A small contrastive audio-text model, trained from scratch: encoder layers 10.
Rows from block 7 of the audio encoder of a small contrastive audio-text model, named by matrix and row number. Rows with one number belong to one neuron. Each number is 500 + 25 x the weight over its row's rms, rounded and kept within 0 to 999. All counts start at 0. Numbers have three digits each. After the name is the row's rms in percent of the matrix's.
After each neuron's rows are labels from the 100 clips, of 14848, where the neuron reaches its highest value: "loudest band" is the band of the loudest frequency at the time of the peak. Only what is clearly more common there than usual is listed. The data: babble in 24 made-up languages, each with its own sounds, syllables and stress or tones, from a formant synthesiser.
# fc1: MLP up (encoder.blocks.7.mlp.fc1.weight, 640x160), inputs 108-159
# fc2: MLP down (encoder.blocks.7.mlp.fc2.weight, 160x640, transposed), outputs 108-159

fc1.489 101:486490492497503473545458475525493527519483474468483498464531539470481484512514513457478483476489468472499520487500545491497445488489521484486495485496475508
fc2.489 112:523459480513526507489543498503520511420553496522461467497524535546499519466492545525448476474542503544479539464461456498508498509532527494505503505496540478
loudest band: 250 to 500 Hz

fc1.284 083:516483466490506498486464513513503471477467491480507438554459468527438487491480499531467505510475548519496479484499550494472547531502547491496495544473539485
fc2.284 067:486512508535534461504532494489540471524550501496448538505471516494497471522487538505562505531477510487494483520536544522491451473473476455538474445510442474
loudest band: 4000 to 8000 Hz

fc1.349 105:453495542474500470488500511506495483489529475518470505554481492529525466482494505511518489517513472499503467512514474547494493503510473494521450499510476497
fc2.349 104:536517501502501553483486492480538478481485526480539492495476488504507500490509481531474537486494532518494527514462516473537476479474520545475509497477512533
loudest band: 1000 to 2000 Hz

fc1.606 091:522531522463486502493490510487500500496482466515507542529480501520517504502504546470549461521481481526487455508523496514501541521510494511504560532524490467
fc2.606 084:510556530478491514487484493490463509451463518512493507490492502482512501482497437488472542509511497458493521482529447438527512521462517511499529486493472549
loudest band: 2000 to 4000 Hz

fc1.62 103:513528479504531502528499501497506495467475505466494497519469474496507525500509502479498480500500513504510504525494524495533509498484487464504492517428518551
fc2.62 085:500499501498472517512526502474469484496515513507502532494479476516490485455508499487527455464508531551465543516509509490482517578496508503493485499490503451
loudest band: 500 to 1000 Hz

fc1.436 094:495525512533513474503500522473505478538523480495498533485515494508498448498523485512535498568461481510523525508527506515525469488499495454502525469522473469
fc2.436 084:485479460487500498496434480498494508519369466517553484543524496511505520485542477484483503480498497510481485491488471497501538471541486533491491499505514511
loudest band: 2000 to 4000 Hz

fc1.550 118:524432484472487497523486493502505496491477516527496473482551549512431487509492483509524505483533498498510469474484498503495495497501521474492507512552520490
fc2.550 117:524547518502470524493456489477519504516471494505537513501526508501495509496542498439489498495522522517469516477541488479523469474541530495491524518574518483
loudest band: 2000 to 4000 Hz

fc1.38 093:552506528517524510540492509502490473503536517512493477502476527515502533473487496474542508531474465507480509521545513499498524527493567456547512489518505513
fc2.38 107:512490515520507499501562515513476510420608525507429488496497518496514519494464520522495521518510501469526505480469526495488512544469514487536510511506490540
loudest band: 4000 to 8000 Hz

fc1.96 117:521499510528494502517467478515485505515487496511497543476505547475473440532503491499536482484514464515537494507528535482471457494479523466505483518506503483
fc2.96 118:502469513518517455500509529519493532455538472499464474501500527532510487520470472510502518525508490481519492481528497529499515537513502467488542522495531473
loudest band: 2000 to 4000 Hz

fc1.603 100:511502513515522488512467488529506476509504504481486455539504555526540428535516504512506468466484518517468505477520536441499458479496557483506509484503475503
fc2.603 101:512440493534516472505521501540492524435552486509480471470512527521518516537467508511452524508508491490553499485489492508473507546495531443509519500500535473
loudest band: 1000 to 2000 Hz; 2000 to 4000 Hz

fc1.24 079:512509538521543503500465526528502499462531527509498476522504524554479517473472481488534536499479520502466471524536493480520501484525555450493495509502517520
fc2.24 075:517501526529514474506550488517496507406598500502463494474499527504497504504457499532486529504513495471518514481507495484514494544461516505514516514491495529
loudest band: 4000 to 8000 Hz

fc1.44 091:540503554511497518486506490490510481501518540482493509490491498524474469469486498521512513508491456538535512548493480481502486497485502541502505478503510477
fc2.44 080:521477486499498484504424505500490531536350494486533480554521480528488493498538457486497528490484486517477458518470485503500528482533481522480491500505528507
loudest band: 250 to 500 Hz

fc1.481 101:524485540490515489513448495522530503504511486493510494511498518455516547531475492481515522526523441502486469496536507490489451496497511501523453496513476486
fc2.481 085:505509522483448497525527529446488490482535529481496496482497484524518486482516504480440502488505549475463529504490508509526537497500522506469540507520516521
loudest band: 2000 to 4000 Hz

fc1.357 099:528500526497510507497502527508464515491555496501481511513499501517513514465512488471556530523516513511478493494526524450520491514492516460524485486530520517
fc2.357 102:526497495520512510502581497518485511416615495511431489498501518499494504496460515531500516501514506464510506480478541488491516543461512503519501524494489522
loudest band: 2000 to 4000 Hz

fc1.566 088:493497537491521499512474520493518491490507470485502499508468502501520514505509463460531516477467508507469454526517520465489485490484502442529525518525495498
fc2.566 082:522487499539490497495578504506495517435604500535466526490512516497507505516447527526495470458539527504527530469450536497468532533471493526503492489515517488
loudest band: 500 to 1000 Hz

fc1.167 115:523500498484502489507483530502482464510509483484513478480467514494558505550499501510482499512482519478466466494548516472534472498498522455513492461531487520
fc2.167 091:495491503513517470489558482537482517437597471516488502483516531508498514529460523519485531492521504461517505457485541501507530524456501522524502513491479487
loudest band: 1000 to 2000 Hz

fc1.518 098:502509511528555506505508512526488498495546481506495511540506501556498503524498517530499510492498516506447496483534513467515522495501522480484533520509508491
fc2.518 087:485490489461470498549516532479497531492567500510446482462487495492513486472492510508492499498488513472540523496447532528479542544489479460498512532491491475
loudest band: 1000 to 2000 Hz

fc1.30 094:508512503497528508502512521498511503467500499493544565504474533504489502507502525520521472505498495519522460513504504504511502493497514516477547552491528469
fc2.30 104:504531546507484496503509509490459513480530511496450525503484490486502496497471481522512517511507484453524487511526484485506513571472479478499515528495492555
loudest band: 500 to 1000 Hz

fc1.353 102:495532474477492506531500522493465518481493481483481506518591494493497526490531468519508480513474501478493471496513516479475485509538494507524463491618475527
fc2.353 101:510518510478479513521527500495531511522572508518483535463524522481481494488451530526509513475519530478498533489477558486511491487448494520497487496529498499
loudest band: 2000 to 4000 Hz; 4000 to 8000 Hz

fc1.630 101:460513556521504483437507496502495481518505472512508520522427527493541464517487522474517463525500498517528502493522490539495520490491495513494532495451499464
fc2.630 118:520524532537515527455464502492460472482430531490508499511451491490520489504510447511517514511485469480517498534552448455536498492490533507491507484460517538
loudest band: 1000 to 2000 Hz

fc1.488 082:496534477506520516513440470498510509463528495501485512497501499524411486513505487510494491497475484497507485538507512527495490497504544482547491540499491501
fc2.488 083:515501541502499506504583499523507521438598504506435498477500524482505524524456518534493515511516502455530509495490528522487521574466511486521520506499502499
loudest band: 250 to 500 Hz

fc1.490 104:516469484448481513527462465509490499512504510499511466485538514497461489487491472522503503480542481502540479481461509497480493501512508521504476514564515500
fc2.490 098:507549523512470530467482498474501479506478490473540513490517497495496522505544519431466487492508542493458535477556480472543476466533515499483521513538504495
loudest band: 2000 to 4000 Hz

fc1.317 083:482551503528534503473484506502479525476528465500526517489541516520450466508524502495484490504472469475493496539518507514491475510519480495527485514542486520
fc2.317 088:524474518509502503500552507524509534442592499518497489470509523504503500519422486540485531501539484460529508459488517522498503527456519502511524517516495495
loudest band: 4000 to 8000 Hz

fc1.634 109:496508520546486533502502501492476513498526507489465459450426515509542469494512499483491490531497483492512501524524492495492521521513518462505542532472517500
fc2.634 113:506484496517527487469460497507499502498393505481514515499485514518502509524507473506508462475510466512510499526545460507512504482546482490487494447485524502
loudest band: 1000 to 2000 Hz

fc1.617 107:514504497448491509484504537481509472510485500508507499531468466517530472548496514486492500506491498488517440478518489482488512517504495448500503521519482437
fc2.617 115:500544519457473509502548503513467497503566476518494544488493516452520505538517531491470488505525511434521507463516498447490501525424466500500524474512486532
loudest band: 4000 to 8000 Hz; 2000 to 4000 Hz

fc1.205 093:516516518549528487484453539544483479478545494501507487570484516502529526524484484490508513534504461518489508505550517476510506519491524436538491504518498512
fc2.205 102:522500510517502494493568502500499517418606509503413486488481508490507516505453504528498525499519505459525496486487512491483506547470519495525509508498504526
loudest band: 500 to 1000 Hz

fc1.459 093:482499483523510503532480508518499483500530548480519493444525520506465433514518483485463488495500481520483480528525518488517499486472508472493518493508491488
fc2.459 075:530486500513512505502546495524483526426580473528484503488517533493475518509451511534502469526543468479530532473459474504467535587475519527524497516513533521
loudest band: 2000 to 4000 Hz; 4000 to 8000 Hz

fc1.141 112:490556519531497504450503503475470509496513488499492523473424495506518481485497503488516505513473490472475492531532499488481502507517548450504528514453511517
fc2.141 100:475504504502495510442534516525498476483514487535471528472486529502520492541492523512502476511529505453502500487519505498515538533503476477488508459484509488
loudest band: 1000 to 2000 Hz

fc1.53 119:530533480481516533507501504499477511476489535477504501488469457503549501513522491472468482490486515476508539509467513463506515518497503513507505528415511568
fc2.53 107:493494490497470517516502513465484465549499501493470512480498469530493474461539500467534445489486504558488545535502502517479494524522505479509481508481523439
loudest band: 500 to 1000 Hz

fc1.182 121:526524432496494534520505462518458510460458519475487485474494473502563511501522506481455489465511531478534540488450523466526543515494495516500511513432544559
fc2.182 116:502494475485480502496498483477496476533489499471493512513500467519475471468518510473533447485477508526481515544517525522495495514552514474497469511486507459
loudest band: 250 to 500 Hz

fc1.312 115:502467430464522476524497490499491521505471461505499428474595514543451524502521495510494495503525536501489481497486477517515510490521500535510486515559511511
fc2.312 090:490546475474490504539463459488532495506518484495519511490533507491463488476520517470501497483497542507495537461503510485488447445552504495524496539540457465
loudest band: 2000 to 4000 Hz; 4000 to 8000 Hz

fc1.423 091:479537502474513509494477504488503496469512483482481509537421461502561490507508535504476497468499520502520490497492523495512498491505470486504477513440537553
fc2.423 089:503497527525470521484522520464481469515521528515475532467479492512509485466494496487533459459510499509499526514510479485510491541492506469488502500464515485
loudest band: 500 to 1000 Hz

fc1.639 082:474541496533512512505479478510467501495507526466503538499544531537454472491520498523503491506482473508487505528502508497533510501488522493510489528511510532
fc2.639 085:542490532520501511511558499510478522410579497496464495476513528507499522512441489548487527510513468458522515476485499522488516548470522489513510509507506516
loudest band: 4000 to 8000 Hz; 2000 to 4000 Hz

fc1.604 094:513530572540508499497506510497500469531542513515503550501482486500490448500510525492548495505482491568546498518529489497519491487485507520501550490489490454
fc2.604 091:494497485498505503487430502496480502533326495496528491538512481521494490494546454479508517514494488502492469500494462489508532479509502516480498492493511524
loudest band: 500 to 1000 Hz

fc1.636 101:507478549501490489455493484503509472512523531499523541493495481501506503481477511518515513498497468554529519501467499514501484506476520560496491474499496457
fc2.636 096:500500476496484503491446489504483505548349502476525485542502490502486502507553440490502491504479473498492467519500460501505505450506487533476506479480507523
loudest band: 250 to 500 Hz

fc1.505 095:517492486522549513512474487525493493505527467518512488531488514529537508564518485513509499452504531499467463514488524467545516522478505476504526529500504505
fc2.505 103:501503525480476490529553526485488532481616496508437490466494508485520502511480521506491516502494517460548510495475515506460522545468493469519519534493501511
loudest band: 1000 to 2000 Hz

fc1.597 093:534479507460498480491460494502512508504482497524498520484529545507460455527514504519514496509525454522590493496496484495494487497507496470520478478576507498
fc2.597 080:511522498491464539543464496479493529524448488482545517501496479531525504492545470436464500478497535515487517510524492481507498451526506509458521503515518472
loudest band: 2000 to 4000 Hz

fc1.22 100:447516520465507486494514521504500489505514491506487492573440479503567494495507496501477509495495516487502499512488505518486496509506459496525466489479492493
fc2.22 139:538500520547512550459497521459499474496490535493507502501468495513518492456517494514509503437518508539478518507486484471549482494490524514484507490477545552
loudest band: 500 to 1000 Hz

fc1.59 111:516518480511496516458477478470516467478516518490472428521524476534437456473481507562506522499480501506471498501476522487485497519549534485529487514523517462
fc2.59 095:487510546495527466492539504500522482555553503507529551512486500492508496533489552536517529472514483462511489491476507521515458456423463511515460467503455536
loudest band: 4000 to 8000 Hz

fc1.79 111:507520498491508515437519519478483468482532482486492462525434505523529428475537493466451529496487519516472497524501499469505486512530507457499529503484508452
fc2.79 111:510492515529517489489511525464503497473527518497498504528492496525502507497503539535504506420521482500482505484469489499531472507491494544502475475492480555
loudest band: 1000 to 2000 Hz

fc1.330 104:511494558515479489508528506535521493479535512492515509517523482467491551469467536536529499520513474520456531509494466519508499489492499541476499486472517462
fc2.330 091:492468514473462495527502533457536490529462516451484495508473454513496463496535468483504507497455498509481493564486489545508501462502506498483501511450510488
loudest band: 250 to 500 Hz

fc1.414 113:453546559493500497416510521484495477503500451509505496506464481498518474461488525515486497533508524499485492486499491523520531526503482491501526539457490483
fc2.414 181:473544499521540521451477513478481473485494523486482492519462488502522477476537505494507519487477476493494477526504504491553494496480491481491502504462459544
loudest band: 500 to 1000 Hz; 1000 to 2000 Hz

fc1.268 093:535544534477509501472541538526496498482499519496502478519421460495521490518508527475473501507492526487514454507513507463462507504530507501499554511537494454
fc2.268 090:531542536499465518454500484521450493492492532518478546496503506464509506571498464503487497476536481463513491466552452428501485498477512498514527431519518549
loudest band: 500 to 1000 Hz

fc1.412 093:477530533490531503501495498506495468470547490515521502530501517511532518511497496475499541554499500528464460500522536489501497499486526440540528508523496519
fc2.412 101:516493516525514493502563492522476514398596506513437481492507518498503510512458504527494536497511505466522505478489519472489520547484515482528518509492497524
loudest band: 1000 to 2000 Hz